config.toml
model = "image autoencoder"
encoder_shared_expert = true
encoder_layers = 10
residual_init = "none"
learning_rate = 0.0017
epochs = 55.1
weight_decay = 0.3
Rows from block 3 of the encoder of a small image autoencoder, named by matrix and row number. Rows with one number within an expert belong to one neuron, the router's apart. Each number is 128 + 24 x the weight over its row's rms, rounded and kept within 0 to 255. All counts start at 0.
Before each expert's rows are labels from the 100 images, of 14848, where the router gives the expert most weight on average: "patch colour" is the nearest of a few named colours to the mean colour under the peak; "top examples" is what is common among them. Only what is clearly more common there than usual is listed. The data: rendered made-up planets. In brackets: how many of the 100.
# router: router (encoder.blocks.3.mlp.router.weight, 8x192, trained with AdamW), inputs 64-127
# up: expert up (encoder.blocks.3.mlp.up, 8x192x192), inputs 64-127
# down: expert down (encoder.blocks.3.mlp.down, 8x192x192, transposed), outputs 64-127

# expert 0
patch colour: brown (76)
top examples: rings (100); crescent (71)
router.0 [108 102 103 101 119 111 109 147 137 160 137 114 116 178  64 117 168 146 126 141 126 143 121 142 136 129 106 160 163  88 144  74 130 149 154 161 165 105 149 135 155 141  95 140 114 116 106  86  96 141 127  93 176 158 124 100 134 144 121 138 119 129 107 103]
up.12 [148  67  77 134 145 145 114  88 124 128 139 136 116 158 151  90 113 150 108 154 173 134 131 143 117 111 141 144 127  86 134 134 125 133 146 141 128 129 119 170 120 136 159 125 105 122 119 140  99 161 163 123 130 162 150  95 130  97 141 134 109 127  93 140]
down.12 [109 128 139 152 109  82 110 146 148 167  91  95 126 107 102 141 132 148 126 157  86 131 158 141 123  79 118 107 146 122 123 118  93 115 154 101 141 143 136 103 104 182 110 118 112 124 139 123 132  71 155 114  96 148 162 115 119 173 114 126 126 118  93 157]
up.13 [116 147 112  99 128 132 135 111 149 123 112 154 127 148 112 156 190 129 118 113 149 128 119 174 123 114 122 131 136 113  99 125 164  77 139 107 153 128  95 136 141 128 130 159 121 159 111 148 143 137 143 135 105 162  84 170 106 153  82 135 117 100 139 148]
down.13 [154 135 110 137 123 139 108 100  98 130  80 125 101 146 124 139 164 150 143 135 142 127 139  85 171 104 146 126  79 128  94 121 151  98 115  84 132 120 116 124 186 136 151 130 137 138 126 141 136 119 127 141 161 141 124 136 155  96 150 100 140 129 129 132]
up.14 [112 124 177 157 104 151 129 126  97 179 129  83 129 127 127 132 160 165 138 104 118 110 128 128 123 120 123 166 155 110 163 117 141 115 132 164 150 100 122 113 159 118  84 137 148 135 142 114 178 123 139 106  90 169 136 125 171 132 120 110 164 140 132 111]
down.14 [143 103  77 102 125 118 126  89 166  98 105 159 115 141 115 162  95 134 131 135 164 131  99 141 111 148 123 162 125 124 104  84 119 107 122 151  88 131 124 134 105 134 138 116 160 123 114 111 158 151 128 123 183 101 148 107 101  88 151 135 118 117 133 111]
up.15 [132 122 137 154 159 141 112 126 119 138 102  69 143 179 123 105 156  92 143 130 119 138 110 170 134  90 161 143 126 112 115 102  96 113 140 153 154 173 147 144 135  95  69 135 160 124  83 154 103 119 140 133 144 100 129 148 140  97 115 121 159 117 150 118]
down.15 [116 110 119 128 147  77 131 121 147  90 134 146 128 135 121 169  94 123 119 132 157 131 124 116  64 140 127 130 121 174 183 136 145 152  66 169 133 102 103 116 120 162 114 126 104 179 125  89 147 150 103 100 157 121 140  92 136 136 115  91 105 132 120  94]
up.16 [127 129 164 159 115 142 152 131 156 126 148 156 152 151 111 139 140 147 115 150 135 128 117 101 125 132 110 131 133 121 146 153 106  93 170 146 141 158 152  85 122 165 131 127 125 125 131  88 116 102 132 159 143 129 112 111 135 127 134 113 117  80 138 146]
down.16 [114  85 124  82 118 123 136 115 109 117 142 136 118  78 154 156 126 158 120 112  97 105  94 147 165 138 117 149 173 146 109  99  99 143 111 111 162 145 119 123 112 115 164 116 136 130 145 143 102 137 116 119 104 130 154 105 141 168 158 157 110 136 122 106]

# expert 1
patch colour: pink (42); grey (34)
top examples: full (75); cloud-covered world (68)
router.1 [113 117 145 164 115  84 102 104 123 114 161  91 119 164  94 116 137 115 122 124 112 152 149  91 146 146 155 176 122 107 129 147 158 141 130 125 219 108 133 128 148 137  90 117 118 153 101 113 120 155 142  97 124 152 161 159 121 136 107 112  98 129 135 138]
up.12 [134 100 132 132 142 119 154 128 127 148 116 135 139 149  88 155 138 154 158 174 118  83 154 102 131 140 131 134 139 135 185 110 120 151  95 121 111  89 114  81 176 142 146 122 159 144  76 127 123 120  66 120 149 127 113 119 140 109  95 144 124 105 153 158]
down.12 [110 114 137 126 149 167 132 127 145 106 130 134 119  71 146 126 167 125  91 103 146 113 115 157  98 168 146 154 197 131 125 102 146  76  97 120 142  99 127 129 152  92  84 111 179 114 124 125 139 114 123 114 127 175 170 143 104 146 111 125 112 145 142 124]
up.13 [ 94 128 138 182 115 152 170  84 145  88 149 118 117 129 101 131 123 149 105 144 142 149 132 111 127 102 146 163 144 138 169 133 110 121 150  82 147 122  97 134 155 163 133 107  97 127 141 119 157 147 120 131 121 108 112 144  96 137 143 122 163 123 131 120]
down.13 [109 153  71 166  71  98 113 119 135 129 134 119 155 111 146 197 117 114 114 153 134 129 160 135 105 118 137  76  95 156 109 100 121  96 154 154 149 119 154 129 139 117 143 146 123 171 101 142 139  77 130 122 104 138 155 124 144 130 172  95  91 119 118 117]
up.14 [170 101 111 122 171 110 125 117 116 149 115 123 118  82 138  91 142 109 120 133  76 128 119 108 114 103 152 149 111 127 118  94 147 128 125 127 115 145 170 117  65 149  96 163 118 118 157 126 160 139 101  87  79 137 144 120 124 103 135 145 117 138 117 116]
down.14 [ 80 101 134 122 102 114 135 132 115 146 126 127 149 175 113 113  91 127  92 161 113 132 116  95 160 107 145 109 111 137 126  97 142 131 119  86 134  89 125 124  85 150 158 107 115 128 142  97 149 133 142 155  89  95 109 168 171  97  79 152 160  91 105 129]
up.15 [153 153 125 131  94  91 104 127 125 151  83  90 135  83 133 124 127 126 198  71 104 117 103 168 131  81 126 121  95 137 138 158 107 124 153 108 180 138 115  93 129 121 143 158 139 167 108 124 162 127 141 120 121 129 160 139 140 132 136 158 114 105 112 109]
down.15 [ 96 136  96  88 161 129 134  94 126 126 138 145  78 172 142 174 123  91  83 150 135 153 120  98 121 117 127 150 174 126 120  86 114 110 107 134  91 123 135 167 135 128 149 131 142 130 130 155 121  92 116 133 151 115 149 152 129  95 136 101 126 148 149 127]
up.16 [ 90 135 112  96 152 157  57 159 141 173 115  77 100 143 113 126 124 129 148 111 158 103 144 125 138 132 126 148 176 127 153 119 103 140 136 154 122 151 158 113 148 141 125  63 119 115 149 178 123 106  92 125 120 160  89 108 123 148 122 145 129  86 117 141]
down.16 [165 116 107 146 142 138 142 115 112 100 160 170 162 125 135 140 134 136 152 100 117 124 150 152 116 148  91 148  84 127 135 111 122  88 125 169 111 112 136 104 119 152 128 117 121 113 118  99 102 150 130 134 157 145 162 141 120 106 112 111 149 171 103 161]

# expert 3
patch colour: brown (42)
top examples: moons: three (87); crescent (56)
router.3 [116 155  93 196 150 115 125 128 130 134 115 118 117 123 115  84 115  91 157 145 139 124 124 122 117 134 119 133  96 126 146 124 140 147  83 118 127 192 128 120 137 125 128  92 114 145 136 164 140 148 124 164 116 144 161 154 139 126  90 126 113 113 123  97]
up.12 [126 131 110 111 127 180 163 121 137 136 126 108 106 168 124 114  97 140 134 111 115 125 120 126 131  84 108 163 123 124 150 139 123 114 111 167 119 167 136 102  90 128 108 146 103 130  65 122 157 122 120 135 130 131 159 106 141 132  97 135 123 124 138 137]
down.12 [110 101 101 161 123 134 159 114 124 117 158 124 149 137 124 160 144 109 121  93 114 138 124 163 136 137 128 131 130 124 150  88 112 136 154 152  92 108 117 107 139 134 129 106 114 142 120 127 140 150 136 126  82 122 146 120 118 146 103 141 147 131 144 158]
up.13 [136 111 131 136 137 139 114 146 125 111 164 127 155 134  95 160 148 129 123 130 159 129 132  99 114 120 144 134 138 141 106 115 110 110 171 127 154 176 122 200 117 150 152 103 109 104 162 124 151  96  62 128 109  99 139 171 124 136 127 151 132 173 157 151]
down.13 [ 97 170 122 173 142 131 152 172 128 143 115 128 110 120 145 130 141 118 170  91  96 124 156 151  82 107 137 155 124 124 129  85 102  96 141 162 150  93 121 113 124 128 116 177 115 103  96 124 129 122  78 119 168 116  99 163 158 141 133 108 131  95 122 165]
up.14 [136 109 114 150 176 100 121 125 119 165 190  92 144 128 116 117 166 139 145 151 140  83 112 112 148 112 149 150 117  86 112 155 122 123  99 124 186 101 108 125 162 148 134 107 141 114 127 133 111 110 128 121  96 118 110 172 124 143 120 168 118 152 129  78]
down.14 [131 121 110 137 172 114 100 132 125 130 192 126 125 124 111 134  78 120 120 156 137  99 143 131 153 163 155 131 128 160 153 140 133 141 112 165 112 113 121 123 136 111 160 192 109 138 126  94 130 137 153 103 139 105 124 170 129  87 130 116  96 114 156 121]
up.15 [116 117 129 144 115 157 128 120 121 117 142 124 200  89 140  87 107 123 157 107 138 124 160 176 108 134 175 136 111 106 153 161 120 120 108 119 127 136 152  55  82 115 122 114 135  93 145  77 101 152 137  97  85 148 144 157 129 149 136 119 120 126 160 116]
down.15 [144 123 150 130  89 154 105 135 117  94 140 109 155 117 137 129 147 163 107 112 110 112  94 112 150 115 153 126 146 153 105 154 158 112  97 164 127 160 162 141 148 114 118 143 155 150 119 129 140  92 130 115 149 149 123  97  99 144 122 119 158 132 150 145]
up.16 [102 175  98 162 134  90 121 134 119 103 142 145 128 109  91 102 104 154  78 165 144 116 118 102 123 115 137 117  93 106 102 152 126 110 107 115 152 142  86 123 126 124 124 148  95 132 128 147 164 132 178 140 133 127 137 139 145  98 146 101  95 137 178 121]
down.16 [143 157 166  85 101 135 153 147 141 160 102 125 170 164 138 130  91 121 179 118  96 129 143 169 126 121 130  71 122  99 111  92 124 163 126 189 145 163 142 131 144 147 143 110 131 116 118 116 107 111 111 147 108 141 145 102 113 111  53 120 117 128 137 100]

# expert 2
patch colour: brown (31)
top examples: moons: one (59)
router.2 [115 111 130 109 118 177 138 140 128 190 136 131 113  98 138 146 189 131 133 141 138  87 146 153 155 136 117 107  98  82 142  90  93 125 152 110 127 168 135 159 109 141 174 144 152 130  93 139 136 173 128 106 118 122 108 106 141 124 110 142 185 193 140  81]
up.12 [140  77 111 118 138 148 173 140 119 127 153 106 124 104 132 131 114  88 141 140 120 153 174 153 123 113 131 175 111 117 141 100 112 132 162 140 111 108 113  84 119 148 128 156  94 129 151 149 176 119 139 102 149 167 151 133 135 165 123 130  89 101 136 119]
down.12 [162 121 167 142  84 100 133 166 154 158 106  73 110 118 109 131 198 130 156 148  94 136 100 124 148 152 126  70 130 164 114 134 148 141 144  99 104 161 143 100 111 122  60  78 160 118 157 110  60  93  93 141 114 104 114 121 125 110 110  77 164 149 142 131]
up.13 [140 140 141 149 100 163 129 111  77 168  82  99  97 145 104 145 117 144 160 143 101 134 156 173 171 114 119 110 138 157  99 142 116 149  99 120 111 161 136 142 147 136 109 144 157 137 107 123  86  90  94 134 131 110 123  81 115 150  68 134 154 154 111 115]
down.13 [116 133  76 147 133 144 157 133 153 141 139 140 111 108 115 116 133 112 111 129 159 143 117  98 121 147 182 137 115  99 128 113 129 145 148 121 149 132 121  81 157  76 116 155 106 112 130 130 175 154 137 115 137 154 109 126 145 133 185 132  97 104 130 141]
up.14 [134  98 140 121 109 137 119 126 112 154 156 142 147 155 114 118 107 135 156 154 104 111 142 142 107 131 140 116 140 148 137 136 152 118  92  93 170 135 133 140  70  97 134 142 153  88 107 127  99 120 121 117 120  87 106 119 131 149 135 136 124 138  95  87]
down.14 [137 141 116 107  91 131 135 160 141  93 123 107 161 137 110 154 133 118 124 149 110 134  88 152 139 142  53 111 112 147 170 147 133 130 131 156 105 162 128 119 148 123 100 158 121 130  84 141 139 121 125 100 131 130 142 143 124  91 105 120  81 104 136 116]
up.15 [ 89 154 154 106 103 175 161  97  98 128 145 121 111  81 123  93 108  90 118 150 142 154 126 118 129 102 125 160 130 144 112 165  68 122 148 153 130 133  93 133 139 162 128 138 129 112 112 199 166 149 166  95 159 113  97 125 106 113 114 145 129  91 159 158]
down.15 [105 120 128 144 108  95 135 166 106 148 101 161 111 161 106 159 144 165 118 119 113 115 135 163 139 145 178 128 111 136 115 134 186  99 117  80 139 148 175 102 106 124 112 117 100  96 116 105  91 152 129 140  73 122 144 119 134 121 137 141 160 165  79 106]
up.16 [136 158 162 102 138 103 153 134 146 118 105 149 116 153 146  90 148 127 139 139 137 105 139 129 151 125 147 101 124  86 133 132  82 175 155 120  85 147  81 166 125  97 170 101 112  94  97 133 120 138 157  77 134 117 126 129  89 116 165 127  83 117 114 117]
down.16 [120 128  79 165  95 148  52 153 103 130 102 107 148 106 148 152 117 165 127 141 121 147 142 141 108 134 140 100 137 150 119 147 166  70 123 141 117 112  85 107 123 150 129 114 170 145 157 106 156 128 111 127 102 121 120 152 135 145 100 129 107 114 130 108]